config.toml
arch = "resnet"
model = "image classifier"
dataset = "seven-segment displays showing three digits"
train_examples = 97500
image_size = 24
crop_scale_min = 1
horizontal_flip = false
translate = 0.06
targets = ["second digit", "style"]
num_classes = [10, 6]
norm = "groupnorm"
activation = "relu"
weight_standardization = true
depths = [2, 4, 2]
kernel_size = 3
stem = "single"
avg_pool_shortcut = false
widths = [48, 96, 192]
loss = "cross_entropy"
head_dropout = 0.1
init = "lecun_normal"
residual_init = "none"
optimizer = "muon"
muon_scale = "original"
lr = 0.011
momentum = 0.95
nesterov = true
orthogonalizer = "newton_schulz_5"
adamw_lr_other_params = 0.0016
grad_clip = 0.5
cautious_weight_decay = true
steps = 15400
batch_size = 384
epochs = 60.7
lr_schedule = "cosine"
final_lr_fraction = 0.01
warmup_steps = 770
weight_decay = 0.07
adamw_weight_decay_other_params = 0.01
Rows from block 3 of a small image classifier, named by matrix and row number. Rows with one number belong to one channel. Each number is 128 + 24 x the weight over its row's rms, rounded and kept within 0 to 255. All counts start at 0. Numbers have three digits each.
After each channel's rows are labels from the 100 images, of 14848, where the channel reaches its highest value: "responds to" is what is common among them. Only what is clearly more common there than usual is listed. The data: seven-segment displays showing three digits. In brackets: how many of the 100, against the usual share in percent.
# convs0: first 3x3 conv (model.blocks.3.convs.0.weight, 96x96x3x3, standardized in use, each kernel summed), inputs 0-95
# convs1: second 3x3 conv (model.blocks.3.convs.1.weight, 96x96x3x3, standardized in use, transposed, each kernel summed), outputs 0-95

convs0.65:141139148085116138118121138123139128081128104120161160115137140143057092101096199108080154170152144096141087115150136111121132096110137163153095098099114137136111129115121119148136153135157140134165113141144113163123148138098127151130123128095129118103155178171143147103135112131129122107
convs1.65:121141116168148100132132117118153140137112141132099126112139135159055139111122233117141108148089130144120138122091120129138105115145126150106133133124102136120161153117138138105143167135168162134172119165128108087116097141117112135104088083151123122128127144107132099114105165127119152098
responds to: amber glow (74 vs 16.3); the digit 7 (72 vs 26.9); third digit: 7 (41 vs 9.7); second digit: 7 (34 vs 9.7)

convs0.3:130116128108121153124124137130144161121111111074122154110098107096169136076123117090131115146105199115121134144110165139130121159116132110185163097112139153149128110127159138120129147102105168131150115127161094148095133131129102137122171142107144147114154177100110120110112099072158121134
convs1.3:163131115147107167128116114138136139109122121148124148155125111111153128172102097143129154132127108127116116092134106164126118104169156165111129119122133105099172136141110126146130158144183118120175133142163117057106105161138098148178115128109128168123099183129137102157157161128090130123
responds to: the digit 2 (90 vs 26.9); third digit: 2 (90 vs 10.2); red glow (47 vs 17)

convs0.10:110118138091111142184131125115109160123108123169136094122095125105184130129128145089110126128107135108139158159118135171106169193164148117150151120111087097128145132108099122091141136127146180130160143140114118152109121147080179120117137098127108116135129106081109124120108154126113142114
convs1.10:112147151146121121129121138117112134154146135104130143156164110160060133152156086117137147121137132147147109107108145161144138056114133106132132143138129148118137138172178130164215055127117136130120153140148117153129130129128081129133139141138105101106111128105146134136166135121117133150
responds to: green glow (48 vs 16.7); first digit: 5 (27 vs 9.9)

convs0.62:111176148145169140145128148158124118115122122100115070117096122188078122100169133125141114139093100136134113127137129126132147152079133142147131144105146075141090126156085115137160130165147082133144112161146149123138102091135127108171100122147112107148152130084102124134106142138155120133
convs1.62:119149132102098125131160100150098162154133101122124110145141149113084150148183100138117110107120156120123144140130166177129119117138148137161152119096191145126133109083119165147134107140104158175151119116112138103152172106151115136112125113114105122103118128175113159130168113149184138149
responds to: dark on pale (87 vs 16.1); the digit 0 (58 vs 27.1); second digit: 0 (34 vs 10.6); second digit: 1 (26 vs 10)

convs0.16:140131088105134154140121128129137142080142133083135133105093165134093102113120129118134131174118162131125135082141161117159096120123107143084158106103150107109173138130166155102103108150084127111131149142166149141148085141131082184119145161129135157132132173113102131124129148086130133113
convs1.16:122158097161164116138084107137148133135115123142090118149123134149164098125109159116101116132104112113090104130129116113102099143121127122135130124117138103146122115094130140124119166113180140135125144135149109112134087133125172093183108087057124123110076196117161144129098137107143139147
responds to: dark on pale (100 vs 16.1); the digit 3 (78 vs 27); second digit: 3 (40 vs 9.8); third digit: 3 (39 vs 9.9)

convs0.66:157126188137140124168119120171095124152102167126140083147142136118105098135114105117146159132138182125133104117122098106093128074117132142126098147114113176109124129129138127113129077125147158129180157092118128114140149141115173120094144137135127132121147091072114169150105129111119139114
convs1.66:118099122105142115122125125095157129122157164134106093105088196129125146137135118100106104136114096162121147159127097132132160152116141134137163181153110072146150131129144136100117109123111097113120115128135190082109128084135162111126137110088098110149148125121142108164094125173112131117
responds to: green glow (63 vs 16.7); first digit: 5 (42 vs 9.9); third digit: 1 (27 vs 10.3)

convs0.30:124126147088114152082151112138138117145121143120150108121122128089182115101130161120116137130155150109140086138118105121073111104116123142131144096105149103179123123118146130148125113154147131113105117115121150102096165133074175105148120151123188111147142107142127119149173144199118120106
convs1.30:110147132120124121125143110142111119131088124142138129113106122125152139040126159132140130116122101104184111106114123112136132134092104111087114125132097135131133133132169116110129103117131141113140095123126080142122129136065160137122135169140159096121148028128145113100122161149125151123
responds to: the digit 5 (85 vs 27.2); white glow (56 vs 17.1); third digit: 5 (49 vs 9.9); second digit: 5 (36 vs 10.3)

convs0.54:164129150117140125128126117149147151110123096121117138115147100104160137095114145125123136172113149126077134111151127117092098116096155136151118132102107161100125139102146129105126090121120142157160135126138116123133129157140016131091153134121159125156108183134167143111130102158131163110
convs1.54:152124086135162131112166116113098110116105149117103118131109136138209106123102164116127103128110119122099129139092111122162118173159126115120130114088126110112124149132126124131083167109124139097077132154135120119113115128139055113124106123127142152122113153163103098152161106084122093098
responds to: white glow (74 vs 17.1); third digit: 3 (28 vs 9.9); first digit: 1 (28 vs 10.4); third digit: 5 (25 vs 9.9)

convs0.41:125102168099118119130122121140134117142114136118124057147134132111152139042125143122138119133160145133127127127118091104087169108132155123171166167140112166156123114115164135114118112130149126132173143107077112139129165150129098146132109138137142128151173081133125161113086129100113136111
convs1.41:109128110144106108148165162093143133110126107138110103082115129102153114132089171104153126164130118111120147145122113105104115156118119149151158109088097087147109104133153133155109087115111117102117112112080136156109147127171144112124117091104127145145114090145089141067168142166157119111
responds to: the digit 5 (75 vs 27.2); second digit: 5 (47 vs 10.3); dark on pale (35 vs 16.1); first digit: 5 (32 vs 9.9)

convs0.87:165122121126128130099094154155131168120112146077106109108136097170060134117099121147122148146107114125141124132131107149146139087186127116111137157128130123104151112138120167139115122149120090123148153102102155095143115141143061138133126114187134152166100164114118126164107128115127119161
convs1.87:105187135133151104135126150136150097103137107116117104116136099095145148184143153124145093138125138118075132141144133101121113182128127143136138095132153146102134131090108145112134167166146120131096156118166107143122101131166127099177139139139130118093074175113162122147128084096119116123
responds to: dark on pale (100 vs 16.1)

convs0.38:121125107129151125133091169132131142120117137038149123147156123129102143122099132107115128148116139132093126131125124154125142131118128119137140110156118106029126108161136126160151127162109133163143139130142125149125068117166107128114127103145093145151124155113119179123105115094158160158
convs1.38:120140128137122119144114114131141121136136104108133153144110112123032129162134061110116141133121127133110143124106152125117128122111137118118137143125151132177115107153137116152144173111130131134107155134120128142124086147163032148154132129129076132097080161147127126134148137091144116148
responds to: dark on pale (100 vs 16.1); the digit 6 (68 vs 27); third digit: 6 (28 vs 10.1)

convs0.73:137143161120148120171099162117170139098126142136120092101067091151101162106118116092127096182124127126126113115133135124128120101151148143107137130115135085084163113123131126106147148107106181103176145129127074135133108180164130142127139122122125160140130164131101131126102107139159132100
convs1.73:102132148120105111113117133177154144142139143069142163139085136145113139110151161141118146123122156158151150149107152131141085094126114120106130143075138115125110123133122124115135151116148130129123197147113137069100143101112121139142127111117122139170127142129181094188145094084143104142
responds to: the digit 2 (61 vs 26.9); red glow (53 vs 17); first digit: 2 (49 vs 9.6); first digit: 3 (45 vs 10.2)

convs0.91:138110191111123143138094124132085135115102140128144103114097075092142110091143097168140118147159123094146117161115121123104153086162132143157122136131113092092149141131134114105162140106125132140193113141135149176120140166088142082143143147130161131135161113113133131142122135111093110156
convs1.91:119140139084144126125154150149129154119180107130124120127103116144145133081094100126137113095142111110130140137108161085165135103155105095109119154119181122162153108100107157134162118175117142099102174087132132112136151157114149106174131120150121108099148106133111131137116141180093087115
responds to: white glow (58 vs 17.1); the digit 1 (56 vs 27.5); third digit: 1 (34 vs 10.3)

convs0.64:147136122128119134121143144148151146144125162184137131132130123122000114106157046139137132116141154132120137142154134107114109084129114138118147139107114136150128123113130135136109098118149126121153122118132117131147162128110117115125112142114138127129141087107130120150141115181125125140
convs1.64:126136136115138114135107127143112127128147146082130114141132146141041126114119147125133127123114130125136116105106108109156136240124109120109127123131124120105136131128117124114136218120120138136124132117127116108141123128136239117133133104127107137120134135141122121128136119111146114126
responds to: green glow (84 vs 16.7); the digit 3 (70 vs 27); the digit 1 (57 vs 27.5); first digit: 3 (36 vs 10.2)

convs0.40:118122127120090155140124128117096114160110122128168096116173141132133129186131130121103124151150194115104107130080120166120132084174124173141127116133110154140115104100129124128143146082142199139131116100129116150160124123098082126147157149102114124134134141110107098127083142124103129153
convs1.40:124068117105125087153093120128145110164161140145129102117143124138134106064152133117130110123081081099129131156158110109143150192115111161127117116163119127156135145117117152085151136155102103118126094156152140111115123102115170123105094144136158099112159108129127117133088146168114129116
responds to: the digit 6 (65 vs 27); dark on pale (48 vs 16.1); third digit: 6 (37 vs 10.1); second digit: 6 (28 vs 9.5)

convs0.81:145118125133120139141108137130159102120121136145118100143105102152104097118114147135118137137151135107094114178157086131135143068125117124142149132119133121137130049167101150139143049144149171084136151119126132165149109130150115123123124152129181116148147111133149176109086123107124144133
convs1.81:121099152159079145148126125086124130129124097112107118118139142103207153128110189130130125158134113143127136133078099149122113214115144141130145118132139137125130141135135122156115108149134160141089144119094137144142156109141156105092101098092143138131142100117089141102141129134169128101
responds to: the digit 2 (66 vs 26.9); second digit: 2 (41 vs 10); dark on pale (39 vs 16.1); first digit: 5 (26 vs 9.9)

convs0.89:129117106133134164134152138109112089098164113060133157140154109135100116133171122161106139091107146137127166146125128116162152132128112134139111085125153107085114145143099143138156097129103160129128171128115119194129126116117117109119125157128070134123125103107147140150135104111161093186
convs1.89:141167152173122166156168138153097116132140124170120110165127096157138116158126130154093114118127173153100136144144142125160143152110192108111124126090184115126122099120128160149126128114134105186114188134143131118147173149144115119109124129116093123149125127116121174119108125094143136130
responds to: dark on pale (100 vs 16.1); the digit 0 (60 vs 27.1); the digit 4 (56 vs 27.4); second digit: 0 (32 vs 10.6)

convs0.80:105147139104133116161110178103119139114129134125129141090126091102141133107100087126122160155129157129152120171110110162124153091168137138133223159118117140123074114157137164114132111151101156140141128109165114145111110094160122090137132127123123125135105094089120136101102140140148107123
convs1.80:095150118145100073137122129163119135133162114109157097107149115122139093147176101084147155150168113136159140102160184151141113131127126166085115158109107125111186104122120103106157125142138133141101137123131150158121128147155136100097113154140123107093119152111112155129130115130084095167
responds to: green glow (43 vs 16.7); first digit: 7 (31 vs 10)

convs0.39:125100125128134107143112136150146144133109112070117068121085177118158149086095110103145137155130141094131116112082140101125128133052135152154155141138144158149111143141167155113118115155144149145122135124130095140127133166159126143115114139114170121117138174126090103158116123085126152131
convs1.39:123115101103110160120125106148149102114145132130108191144109124104189095141103148138112133123102132122133100131140106093131094139100114130109112123133144089141111096127146145102150146060146145103113064146119116103065079145119148119158151107127102128108142135132092116109156139115138099149
responds to: the digit 2 (90 vs 26.9); third digit: 2 (62 vs 10.2); the digit 1 (55 vs 27.5); first digit: 1 (36 vs 10.4)

convs0.8:113082126099128137133116132128142114120123089112138094096141139120052112121173057112111136105137176110122133135146148165106122121155110114154151143127152101137158116126115142113156087098142148144123118108165113127139128108136168160125186151129157160109145166107146113116156111138142093148
convs1.8:133109115121132130126081141087128104151108148132145164157139111149125151103095102149142122163090109134141130105132137072131122191125140142124126117140131146127157161139133146129140148157148142124197112111150141138124131182127208158176105105107119109111122142145122122158128152149093158113
responds to: green glow (89 vs 16.7); third digit: 0 (26 vs 10.2)

convs0.61:138145149108108119132107125138149134151134130113129140116131115113203137099132083139130150122134153123127101146113116101108102000122133130111149148140132148128143104133156152122130155130145113154127111097126117120102120138119188118132126109128157091136151096146130153130132112163116121143
convs1.61:122111147090123130118117124131134125118137123154111116123121106114110094129123114126128130131140133124155138135137139150137159000132141124147136116121113134126110122125143128116132093127123129117134134134130111124126134127106150124120115129129137136127117104140119123125144145121149115117
responds to: green glow (71 vs 16.7); third digit: 4 (39 vs 10); first digit: 1 (39 vs 10.4)

convs0.7:121159111117116123123132069103121128165123120128146131161191120121088125172161123119133130091115179132158134121165125104106142123155162115152136128115131133128100085120161140156152077123119177168115100128135150143127140107097090147128130139112134103115145095120134152050128152115126119130
convs1.7:175128160131126103104136116154106107087157162129137119096135165099145145119161150116097087111128090157077097123112082089120155170145106133173139139129104142121109112155162148109084089111103118133106100120111161128085117144123136116089114123135147120116143101118109118113096168148116143112
responds to: the digit 6 (73 vs 27); dark on pale (49 vs 16.1); first digit: 6 (35 vs 10.4); third digit: 6 (31 vs 10.1)

convs0.25:151136218122133142198142132146137104138111139112126095123156112105122121102137151128150118100133147087164114114122134129116096124103116164104082139100126106131129133124087097134139117123162156132211169116119128128145152138117103126127118147129117142132145104097109179128105123116100129106
convs1.25:140116092177128124106111122143137131118141165096109134102083201135122118113154131110114115122101151131123136147147132144148149136114117110162115169120079113095124116121116101147123093095088113111074089139129189111109131108113092126107144107113123136143167145150145100148141098176148137108
responds to: amber glow (73 vs 16.3); first digit: 8 (33 vs 10.2)

convs0.69:094165139114121120154128120106140140125134130147197119098068138141113151104123185115110146102109162119113090153131108112118161122118126130170129105118093112098098105124187148099149116145125176170140155152149120163123128093089121126123135106118137117108143137156141087097125123145120165138
convs1.69:145130139153095107145126121154126126117080125138128140144138103148145154137129163129130164148151140121152127130101111154117123144199144110129123156099121147134126127174106130135096100116147105129127148184118103140123136169130154221156112151173175135157117154103114145159146153112149106124
responds to: amber glow (95 vs 16.3); first digit: 1 (43 vs 10.4); third digit: 2 (41 vs 10.2)

convs0.9:144062140109135142122136105094135138117129137095107103135135139119098156097173178184137119132113106148121130174128117146111115152140107123136183114105125108157118143131122167127129141146088101094137128067134109121100125140107136114169146162108123113138171177125143142133121099110139082154
convs1.9:110111087102174153186139128150097138153099124132080173162124124136110088124129184145102114130118156121192111132093108091136119100143117121128156110113163120131147110145144193156118140101156147154131140104161106114134139148136139119127107115122147128121120093160128154122143161137147150144
responds to: amber glow (79 vs 16.3); the digit 6 (59 vs 27); first digit: 6 (32 vs 10.4); second digit: 5 (30 vs 10.3)

convs0.15:135115127171145149094113143101142107127080127101125138129078112110158174148136155149126126095135105112169128097111122131135101094127135113093106138151128077168092114145082119141153135162177124109104121152118163100132182103159146147158147138145100132131136080141137119142139127171123111127
convs1.15:098164110124121116135125119150078153133132082147163060110122092163174157085118143145128116110127125131144149103156094115144143107093113115118109104108118153107138141135135096149152138141142167136120159127140071147136168140092152116152113166103121116136149074104119141105120152106110138152
responds to: white glow (70 vs 17.1); second digit: 6 (32 vs 9.5)